config = dict(
    conditioning='text',
    arch='uvit',
    text_encoder_width=128,
    text_encoder_layers=6,
    text_encoder_activation='gelu',
    text_encoder_parallel_block=False,
    mlp_ratio=3,
    head_dim=64,
    fused_qkv=True,
    residual_init='none',
    optimizer='muon',
    nesterov=True,
    ema_decay=0.99,
    max_steps=12600,
    epochs=52.7,
)
Rows from block 2 of the denoiser of a small text-conditioned image diffusion model, named by matrix and row number. Rows with one number belong to one neuron. Each number is 500 + 50 x the weight over its row's rms, rounded and kept within 0 to 999. All counts start at 0. Numbers have three digits each.
Before each neuron's rows are labels from the 100 images, of 14848 (inputs lightly noised), where the neuron reaches its highest value: "top examples" is what is common among them; "patch colour" is the nearest of a few named colours to the mean colour under the peak. Only what is clearly more common there than usual is listed. The data: simulated grey scan slices of phantoms with and without marks.
# fc1: MLP up (model.blocks.2.mlp.fc1.weight, 384x128), inputs 0-127
# fc2: MLP down (model.blocks.2.mlp.fc2.weight, 128x384, transposed), outputs 0-127

top examples: chest
patch colour: grey
fc1.134:417506415514447451488472536444536413470540534495390453392527500475395470529553457416502540500537432455443493471440421452559481467412548476460403603528574465523459456519452526479476518508588457471536459401484458450560506486463429432494538473487521439490527507559496489481414467451418530475499383514575464418467548438535458493561511531393513455470427452482440518528443479494449492496455
fc2.134:477418483445463524459540494488426539465474474530481457511511575537528510407456438580574462477461496535540494550487427503463585473510491416525536499465452431416515448466545618548522482454516492496455422579450530559471545574492638506462352463541482496514511556430547499513488437478494529537485520428473551528409476530477568593531417546518438432488538468488538479549510403396542442437536

top examples: low contrast; limb
patch colour: grey
fc1.315:473572489495565502574505518576480472517517430447433475500535513525472559453533569483473506506580547493581455560503497475611544452498411516558555521551486483492508580478509403503485440502503539425591372524457588514511593431529436542525489545478501532442586514554433479502496617442554553530506471526537517493504544470425506490535438604504481480538546457521602641506538536468616502498515
fc2.315:524430464519501522505515561391544531473548510502567542544512456390499452551512507507628503538499493500392576535477521490491464564540521499430451491473585541532518461476499571522521469491564446587490568397527436472426498544450521488514557536543512473539417431470549530566521411522518529502498589497411573556487512620539449547551566496401484620416448563523484445457486495459433510457523

top examples: belly
patch colour: grey
fc1.34:484421540525413528530577469559475506508501447525387465542528504494548539495546593540436477393495476429489412469483526494497493538426520545486495480406468410486522469487552498536499433436383467531397512490410547428441496501451431507420455479514486465523482604511465532611568491491489518531511612466580588515512470544548520386488492518570503472532531481562550381470553523483496497435517
fc2.34:520544394538602531454498543487386389520550513502516473403410462472601470479449458456491467541600516579434589535426503499514489591489478492496544514528589574514486437520460472518522545545547561494504490563599452486570542575528499440602495508492477572513506479534482570452433518487572433465496455446517530455529476462502503516483548486435603581491527540458457590479417551492521510537565

top examples: limb
patch colour: grey
fc1.31:439455522532511519452485514545458432489523523535406503505482426491504500543524516524530606467436532400611463480489572465522452496399491485503438546512558412453488469488528389537511570480583516507488445444551569451505486436501579495522519454464593477458471478519422490480498437507554568459429470492576457493533469480536592587417511445582449591619449397425565490455476511504477526505430
fc2.31:550504445526457532607494438539482535507489554517546492526459460569460475484456600551453443491406500560419572570505453495572517563504524566482364521513547557622390581488503476508467414498428499519469544549525524524473477467466523510473569499534483440533498514527600446515434519546559488513453453374520419378559489486461496532468464491529515489462489470502559505539468384478397470474553

top examples: limb
patch colour: grey
fc1.12:537465493510470518406530503454430552381541492473524429524436452513539496490579493464502482469546467569553433466505464497514548536468433482560404494500445459422528436410504503504447475452444493479528457531552454509420543460532427493534476523585463512548523521482405458553567423469517565514424402396519606546594559399483545532533528478497552428554493455453543523479512512483370414471454
fc2.12:538549580501559561592398489478539558592537486559508572474472520540508525488437424474527589459417474377478576547483545494500507497551476533445444440530535508477455532453383562505430464552555524591474499520493498495490464512506503540553416439458564586457469423538533512487557573453509432462454619592470483469455409601598446512489460473538427525419506514485475498515495539510494483468510

top examples: chest
patch colour: grey
fc1.60:494484471499561460539433507541473533436490500358592548524488494526590573578491442462384433493556450428514527454503543469540480478562477523494491424517474469479480505457500333450616500418518491494506560500424441538530514509541540512436466503455555466525514492450440539500484491442436433473502455570523562512518462614429502400542546449533572457514551416459559553504517436561521557541482
fc2.60:514488547502418543483496453477455482448477577516467438378589517446425408402540511539499512472561536553436473541520520506465496542490493494599428517477537588454620531479498527539436480555537528447456485463564474520482503489520527532551562489580494443506523541478547387509520531446473595420477497503495464474438451571531505600511605480505468586466413513478487517361454551412450508566485

top examples: low contrast
patch colour: black
fc1.217:457507411420374525512426410478556431549552498487454558513554446470417499440419473394523463475498450485485472462385486496554458453490467605482499500452466497492418459472572464495500430466509514469472442451499414450503453431434526458472404499527515499556464458561473604509478424440532422400439524434448434527447448458432458475442468428455476493519475475458467536453543487498546485448434
fc2.217:474532520531536517452558584500434456424390435544514506502399498449534527515618528582478549465518546548531542515575538432517474530477537438548490479597538460476575439498404499479420516471415509494461478629485518577519462586561475559515504507447470485461560575438475463478397495516461509518527517613550618476486577529539524505540470550497490473475524446482521513494453478470413506445616

top examples: low contrast; limb
patch colour: black
fc1.1:558509535458549524529507423557465496545559473397491465448531491520515477583434474589501406527394470480529474413557499536469465577579469522540474588472430510510560469499634434533491529547516620519526501431547511516487539437492457471530395558502545516448608501588536546518622538503509461486459425436472537468421442525426453570539450502463412501504492459516496549569522454502525539513508
fc2.1:474484505571500524520503514542531439518506389601616516516496565574469406420483501427515505482592534486481539510459554513520486498413471476503566440610604505338577518439428433436507421461465462586486526462449510492477475556469511528503528501586498529496484421498421531437486449552574521522464581441548465533515571412461488450480518506492598496583485484490531499469511539445462506441496

top examples: chest
patch colour: black
fc1.291:490547569503425505474473475525492553595546424537442409527475536473544455515557520515452550525454486520501627547442533423473524473470376428531425468514561466488471484420457472505513501518509489488563561468485508497521522533532618533536478391423531433452495462558479548598438492431476516580503478413457565484466431489434449495529521555511542585522402557476517405587536429499517553501409
fc2.291:488536469542440508602499513392576496497509512452600531456532485357465556485523470513581443492471468513581390443540534537509551573411548525473468542469412474510553502560446482482530524495463546486455503519583463521545429453501411500464637561475540473572401498495536504482475516528543500481542479505515474460413575408526478586523451542488505421494466468520454539414439592582467479484512

top examples: head
patch colour: grey
fc1.86:534471528567493464453460481500493426609520491508516531486546552504531507518525487434547382552472499470537564531443577490488442386504440469490512550447508401534415456537491544521449511478442524425460456512436565433491580481550485497419487556404500472444526481483436473422514502493373484455555521429437474372436490522538494489380408407421470521507466479432457571493513499472504543568465
fc2.86:462444515525573485487551504526487438465448540493483493521504422449523442573505412443494534586594502468499545466502492560429521439417510484486468506482603463539536459449457571488430414533506520612536505474558493563513411434456453523565476437414527580501503452484543467450469480462489503496432434563477405483470478605518618452564565530520518495437574419438482491463579489520628491555498

top examples: head
patch colour: grey
fc1.112:514480504491440488546447438442505471423504510485554461533464548491441464609521561451513484552475560496561582447494517527491541496420551441453370417476470471448557485489444468580531439516473462453552513596593459541479491419477471492528460536499510559511526611502434491467484433508495589486462492456496504466456415481603554458485477487431486474447565460518406452507559509467322479447421
fc2.112:586493494448535474430501459526483595413532406635466507559485448569470507437448452478485447462603451495505553493482548491361488460582465515434550443494455434514508499504522470502456495467476527530489484517397528411459468472480553540518517431526591478473613465471528428498529474518474454514509442502394523524492502487498467523495521376515542563447526568447502508472575486558544346467524

top examples: dark spot
patch colour: grey
fc1.306:536551405538485540500517577473553401564553431473489477523507502507513523539435431470492504608510454508556512484528432566465479534524450523556502438478606558528523380469427462475549439430564515506524590568427602538501437520459553521510601583450488580455479472474507454588521500490465500525522455508589497547454453392531520518490540518445433453540522441394561524536565499453475579511558
fc2.306:504512592495479501495480565539453482488592508502486491577517516459555523412541533598571521486461428498497513489496424543432552491480511433514465514564505482514499470488454570467529500517534375503444468420544484464509541448413421439484531519521476436531459478534501514517450464542604447544396490517472506518466506570385526539532517326519523440451547622570480412537590516531590444547496

top examples: belly
patch colour: grey
fc1.355:477503452435496440522506501416509494527500514509546473501491420485529557477532484532467474536516543474500604486502536553480515500449429544517501538418476423399548460405539531464350554432518477487569442518431460466540471433473503434511524387397562510548432404547495491544544446608543597456510532528515455580544568486562508468549461409439457539542416523506528462515581581442524492552478
fc2.355:467464469493465499554445471556483431518450545561543542470554469459572647534503533503496489541510429560510400492559494527495516426505455413550517422439451517580434490474607539496533500478590462487496516499610487483559504572455539440475492619552456533423436564443477519548537633528450471472592502425535497464488454509491538527448508575578486486590575522499461456491461448522552507429467

top examples: low contrast; head
patch colour: black
fc1.45:533485482495499489419497459611505444473518432529528453580578443481517444374474441471575550550433439466445457530445583555517427461503492463453515550438544569497518467523484543478476512480396446497538510522492666534525540498610487534457428506487583486426501452443457421528555503501513483480519458532471463554555514502419443482482394520551430504486515533529542513504507479529658463463437
fc2.45:504523500505454502589538466396467524506502524414488586483461531459431505568517486580433485371589493476410470497500457442473574479599513506474464473576477438481513543447557443489518463505571451492418538558408349487456437527426518439511520471527414473558554522575444510539477460508542527514494425483542472442469523533584547523476540451539453464594451515495468427476513523543386507440470

top examples: head
patch colour: grey
fc1.369:503500424596559441475441486472503489506536504485493491544505510460489592423495502523540546512527486467462523538528567501542456648487469478512489503536558498505449459495576505433443549579546465489512413553588473452571444435451444408456527515513491448558534476427532385467454549429469641492443429515536434558594545470520447466500496498426432485532491340484453534496531482433445537461485
fc2.369:523504481422512538525456420584566423397461519532400492523513485529395464454541491547551467466474530494459508443490351490434491514397454502461487510417503555503505518461501463470447489456403485448517467452525562438475535482545467451535500504483451519441568493475435533412402510446502484463542481499423472546402391520500560496461610590495456490442429513538529450493516468489526449486639

top examples: low contrast; limb
patch colour: black
fc1.3:404443567562475494488524481538547485559474484461538538582562551574478397539484509542502513471450491421531484551470498464489563641525544455492486544618516468508589536524481489553589421492443494457532476551438532480537579492407570520500473489462530562616457567407484443450463503533492554465536496430449598411399505416516459500491578524545498544502537505548558462473505468434575526469508
fc2.3:611580503504598475519488493438507485537528481456411521393541494494495597440502538441549520537623530489507434384562553456490497446492515523497524385479516599459450492495571517434415567540571514584450503464546515516489490513544448499469481441542557513494569398481504577455617514504497529478513459448527422582523515536447496527592469483408479556552430420461476523491509484544466485507539

top examples: limb
patch colour: grey
fc1.109:451588540466523475556478510502627516476463485482439484511588443466518675430544416509448565487446524514497442553482505512517521528547509542527500593446506458406533458499555423446483451398467499431451560551518524562504530477468510479478462510503480513513543522471482525436484479472546528374601516490505508535571507433538422542586421537467505358496457495513457477587392484491506535529536
fc2.109:515544525508570508473456423491485466529526535530534511416429506448518524467584557502497535446621432485503483463532518506552498493487546511432453520452509449575483583462487607612480606510479471466521476456422554489549526515556460510543580390447535522532524411481490417602527414520515477506396429594466495515428408473496444527476508429481486564572542531456575482466563545485530474545396

top examples: belly
patch colour: grey
fc1.131:437576566524456421454510450374485476500541505546479495435520645396566465503503550419493491456462469465469527458553519539493488483471441486507446391444547482514524452450450461372498473506457517485629463480530421504461530495531561385502553489506385464463508478499472565434458469528503554585475442433521501516430527488481461568499414550554478518499519442494485459479610497541501410502487
fc2.131:514424478451603464514515470507471430556455551482469474537440493495459491550480569549571406491473517549531500494495341481429522492469427463453457518673444488564515414583525488456539429453505454439430511508508502495579464527502570482481510445470546547489579551539472437498521552487559485579548519543524547520417586508522459454568580497510614497546484508488463592467449511473444475420461

top examples: belly
patch colour: grey
fc1.373:519429551478406487420400479425431451552506519525521409544431457512483468392495519457388480540538451530517520551489409427501426533381510540487492461526464471542537467457507514481546528476510452443502388488522498403481554435525422440533463458420516501459434490488427408418570468503562467493491528470434441445470391468550450551467502523503409498489515447493530489451511476414479514541586
fc2.373:560539499523561491539521476506409483453491489446465508503491548537467436562510522468556535478461545458463483427472445524536529451409596440522514449472491495507544593554450575508517500508369536469438477475491511515568505421376612587457497523451511421467545494431599441573446445572415434462516507522452486526474431552447524496526504429451560493462483569398553499589500521514453601545457

top examples: belly
patch colour: grey
fc1.157:519504412507483563456397515482458499501590570483473516480498509544447470467488515518456460550549478579383433599533491480542511443434521550443483572514570499465582482485354535507539498465514630584497420555461539622585542481493568500492440491541492503508525457512559560474534530534560452454458443531469554434477409405570533482504528503514527473484528517491532575504542435462494400530572
fc2.157:442547523452557515569554516440577515426489462458521501485486504536495405474467526480554555364435480407480459453464496492519521495532566472518491487539475473569497530444563346506476443513509557554522583444422554460377467466558568525534556574460520488450500518520414446464470524478513564534568576546472580423558514506472477552438539405504491467496502461505526467491450528581491641457538

top examples: belly
patch colour: grey
fc1.265:490531486432470510482457505537490586564527535466485502559415482498538522532531507459420396509599486383540441544457504498524483481344460434532445406552451537549491445459559512551520454494527544490464482529525387365487415487444457498474524509517470467457455544517617423485535491458534516475514532502454492424445443553516460488518519447520435543527475396424481416480552426408498457543537
fc2.265:565518583522504465587551453487417461429431519496535506379518440523458524419439458489492536504453510596538504503583487530515495473666510522480542529462547585483596563462427500442497488555562511520475391440513445595476597546526452484525488462496483532549582553385470481489429421501502469493439479507533499573557489477541552496462424477534461458486572584487535481502507506574460494430467

top examples: low contrast; limb
patch colour: grey
fc1.223:539462432452545549457475473443335527507497477498509539504571555499517456541537537494437509468540456502471436492434449520458626549465445500528524450559496433431514469492465512514459522499468515513474498429465587484430533424540591463552491551475527496560429536462527513477567590413445436434569472475526514560474520578414505422455380495577507430449554479524564582443438535436554425498476
fc2.223:543494548570497438507533483537581484500555471499562498575442508507504494499510461427492574546440554497507648483496618472491368444498513597516514503412429475547532542498510424506543408544529458578540474481559417577533497540404485548505476464525415533464595440447481538463433503577522531536410511502519488426504554521625580552474543500533504497579434536472497473544535552517476465502447

top examples: head
patch colour: grey
fc1.191:479360486546432492508500417550518510467484451499549462445568429561562517503452510493492508453516453478499486444505542497435504415496492476455489436507430433385499428373450585434424439503498491490465467532514448535520506486518380432475518521480459479510526477426461398550524488496436424406471590564474542432536438460495436514490492440479494534486543419460354474517556528465454434493440
fc2.191:491631426463518568544579521520475541487475550443547511601453499554403477509538459564508502513488480516449489520544418512503614548464576463495460469511474576550539427520457419474532524490522545446469483486470492511499483409527527502561435552549421497412573508505523513500508501521578575587580416532456527459505438482525444561534538483532541471467399535454619536462382509406470555445551

top examples: chest
patch colour: grey
fc1.320:624466577485494469494524526510440539546412451593508432476451536497448423488653576536547496402467519445551535522446499490481525564580522519481486437501479488470440523421453350491499399517486403470573527491450528534558436560478438479565509505516394588433504503441497509464492487486468442478468481467523458456530500596484567509480459528533513528532524536550450490485528560483443609490442
fc2.320:501432552471435499585452488489554391506561605522500487524573499501455509451478484496513485569523451521418447442501381544404473448436566459521477468512488494394506504489475420483477443516536536538537496575526426518513623579476554571496505466462552444516541472510521591498552495537486590515628456507514583445468558417557455524443465507461501440398485522417464452482468522479546551550563

top examples: limb
patch colour: grey
fc1.256:483555554478528496503568432453425507496432470508452471526414392435534461552574509571567430541410572566534467524474527510408564468535407588458558500467559486462468485468501544562601390547506572574442542515506496543507550464475538551583551527548547574484431568527489479464551466525498517498493522524490548561581428490515516518401477498567570541607379515471454486494486509496548488507466
fc2.256:576441420482482411492508555503402387548469518552525453538555540511512538397507521509563503486463424501509576442558514514535542474437637449530419579561512475556452542478472464468407501421476458443546411465501548511545409505577429463484396475468465428520493565521530502519452520458449494480471460517544448433508516493478552418536502478539516431455575436511574530470427510507442425421515

top examples: chest
patch colour: grey
fc1.8:534531496497466493538392581551527489517456501588484399495607367494421448465527481529488526438538433560475501513507493465524566535537489528547426458416523556467511545453443457589480549527530439579523504577503479433508472489503558423518448469541522514503478503471547500577515483390594522555359481594492544520612555515397473441461532443488506487478528506528486519509550474471523515412590
fc2.8:509495540527562464420572416483520539513510531385494499515423555466557507550520494495572529596460552436457442550498522463506435477450502535489537528619493478533529509452562567457466436506495474456566519418533452550480509530517427620468543587485464514521569458506492500563568504499394501489521527432470504466433391509615564562593482556566474448515499529420461439492498526490488385546415

top examples: belly
patch colour: grey
fc1.227:474489400474520526515544503475481529495513525545540411499509371482532518546399569532539516506541426579451506563513477529456459429489534498486473566507486507503508432464411452551548352476512479622483463487597481463526548480433588472546513423573487455470462459441549566498488471492498512468524561416516547422476559452525521449536439414555473498447458507454407346458515448497511441463487
fc2.227:497449513474540438479503494469554561571530502508517410402545586440493552474628502576502430418471507429449431505366505449519489485530440474582485454459431508441421546509518503455494547567505494452518551526468393518520413487501506509527497468486524555429564572470599399548574580480501489571433505524552530526571473521516430511391453541501500462543493484491479625496507578504465498503523

top examples: dark spot
patch colour: grey
fc1.116:496488425520589567457485463541500543524502497574483485555529420584492567546566556473400515505473499447471567585541551490581522438583490463521592476496511546533566487533538498599432420455467572416483438552579513552525471466491488486560446514499531526550478449569543553514444467540562493398524474458530504440514497472442551466538557454537488510428407518433459582552559520467665481496520
fc2.116:455615477534428483511507497445516448553509572413494462494443566410509442470425396511589537536501461482551503505430424537456445552408475519518374554458502470413478475431467465452535529488490520513490540491415528464500534440499437406450583553507588436490530467442477481542463524460429425555484524487487439526473459470570508507463527497477528507595612595566489455443471428500432517546535

top examples: limb; low contrast
patch colour: grey
fc1.331:473484454521616545607470473472557494506496567491525525514468464493517532541513621587475533511588537427536416438488554520447494513570504435492487524469477567512526550450486496479485537535474520441582557482511564496487463543344507413523611552528469600451529505445600537550535532530563485559492429483476558562518490598516510515490559419493552556558552490512461560487565543567557466436418
fc2.331:532514495446431567492481502531460553456516521548532506521574552587575440472493348485557479597474509477510559568516479458535517557446585562605557545561539414479461468517545451557496445551550512564446432526498495503472552483570517619561488515457624465572430509510452481500520451535462542471512570561418517397500539492485498494533549503529508517496449500427561471494481465496587477627555

top examples: low contrast; limb
patch colour: black
fc1.117:496551553482593576442546465507491463579545495550538482576574526531611500488591403522541498591514579547523519568549521484503552515531479596565503547512563472516518586504601493502432508558585525512564489473484537555473554510511547535569517563596495575464576551575593522506558569520498553544545514565519578487482535493533543526564457541508415561557551592565531489501503521539562585502516
fc2.117:501569532515498575582551482521487508502536424512415535415448464471342498463495448523542517509598421450397476495443465546493489537443467531508501495512494558460465487423549524439452576515454517491518520344452495576529467610535528504521476547502470566534472475539470477470521437537608482563470445534575594529498557527458530521568546536487568623495512533544485563529492518489622488488492

top examples: limb
patch colour: grey
fc1.84:447433521593468558409592497476467457473559486458492481494493458474498493509534507560545525559688483446482387576534544434483505462543439526403516555562490568540476503522520459555473502565375445459492418527405528360445471476520498480541533517532459537483554523454518470476432503445495513593509467435582481519464502505529462476462448440484489443544447514558471503454463532448427550536566
fc2.84:547510487633527501435508454451470441564554480522501550467567424487500474468625430468466511452476592556399479529503496530528556560482426466489482539519524476454464470523471456557506443455494503466493606493445445621594539473573476639432573534548424477512414447564510511588488365500466595544476515443450488452422502486494527504529546483522471516528496452537494484477493503472540435535550

top examples: chest
patch colour: grey
fc1.340:447567467472525541460459497484531527504523435478470429480512490446402392543472490491520440522452511481482455475433482539458485387432549504513479517493412442558489523384425435493580476501498420549510438419451501522465482471562581447610515483435510447422531483454565526535408473416569476569536467577464560483406514632509493502542480451561438489543449503595490476524498529533433483419516
fc2.340:473465507532528501498525415455477485483615440496607482459540530595563493579503537479491559521445514523415526445527431563511480468503557474501467468501433534409443475425554483485441538498408622459493487505443544437570524514589555465392508485526483496452475503437526460502517503465452477448560569462466476538414415499356566485442501529622455462520551405476464463547554546505452491547509

top examples: limb
patch colour: grey
fc1.17:459509520588525504465512478443504455404504459421539501540440447534602518452483529505561531440501397567434438515457506485567447454546541468477426577485436481471485486502390403545544395462459538564508518530461504516450475458419601538398525460562496532477444490470482445514501535414432521445444419550526428497537508592482575381527528492526497429473423554552504467506473534547441528485439
fc2.17:503467470510475478532462427571524481458500491523474493438520416454488526475496530455490464507428479463585498520510534554430388398554525486501484492513470591537554602561552489436496608463420468427551501393519576488487564472516461465571398504450527614557604494535455520541593591492546487503512497552553510542554552525469558494560488428469510590438478534418496541459418448557469476469561

top examples: limb
patch colour: grey
fc1.333:468513491574519539531414542457447461478547435448525487467504535438524471591557610498518429575361526386530516390465459407550498462483415481492484492506548519475492512497483519420488458410473527561521537518517577504585485432541548544510473561562567456464506432582461551492445498405538442457523477448536469446447571509533516464544548453467526463581566471409452479470551436506493402471496
fc2.333:580491459450558471396526500495529515523454536454453601453529411551358450570376465504502598506556431582458488533521488533424517536452522569510433475450463533506528546465496505503418452550570542437535494572468450448487467546445504453519462474507468513541444493462553563462495498538477456518373537497510453569470435450422464453489456409497394493459422537573504590487496492480544486490441

top examples: belly
patch colour: grey
fc1.198:555474586509528508615482491498513507437464518464531497502490471544519518512476431537444528552562488526380488528505517393484488541444484511388531465474471443445480554387477484455589574534544458514448547497395483517552532596483512526450498503489526412434445552544513470456449565459513533585528472478463465466405519520450519501609477519577530392583590470452569450509579481499382499470547
fc2.198:489536531519532480550428532514494477511459472519515537484571450454495507533526459456519496439561476526498462515491490518501514507531496564517492650467574472492471532442525392448437462348497422485506553479461485610473541392528460566490526446498625413520440486472487615572471552574501534502534469513502527557509485466461535462440481367471499595482386586498462624503476515506529481533454

top examples: limb; dark spot
patch colour: grey
fc1.240:502425504544513535461604479434552508503414437479453501445500576499458425486473514490551471407511534550426510465452433545475567439549535508459469548516492396550507442511516483587496407513509565454504415525412480412503471496422534496598514425592390547478578433486436445532490354504496520512519519445527520482471457541491549522436480451523541580492518588461464437428470482529418466493488
fc2.240:539475483549549376541472515540450504432524495464551552540477481422520524484475478524513603534469503455486507495471421534539373541470416448510509483534583590463470446487506509412596544444531467561468530414543511525499522468533434493471484620426536486495406586489543571461553542481529550491600474564482455519472526505501403489464434546524463411482447470521546531600526443464585568556573

top examples: limb
patch colour: black
fc1.273:444519445522472483399528487426494468477442569485414502457504467463509457516463504445538500481481481487416438477455481518568457546486440577450471405462508443464399487453456487466410479494448446547543456486448471426495493486526505431426449449571480515469473463437479422552524437569565511477435468504441399415538447432564502476440582472451407364455412482478429471509511486476457380492540
fc2.273:546515527483558534414494513493485469542475433603504487593455503522615481537488455389548535444499511486545425599431567534501471524434474410517521562533483422548424548447528494456512508532415516439480498533415420512516490483515569518472465564534462489473463573502557575543498503553461395447559562523486485473511439543493510537482572546434611454538334485490429532513492518524507513594518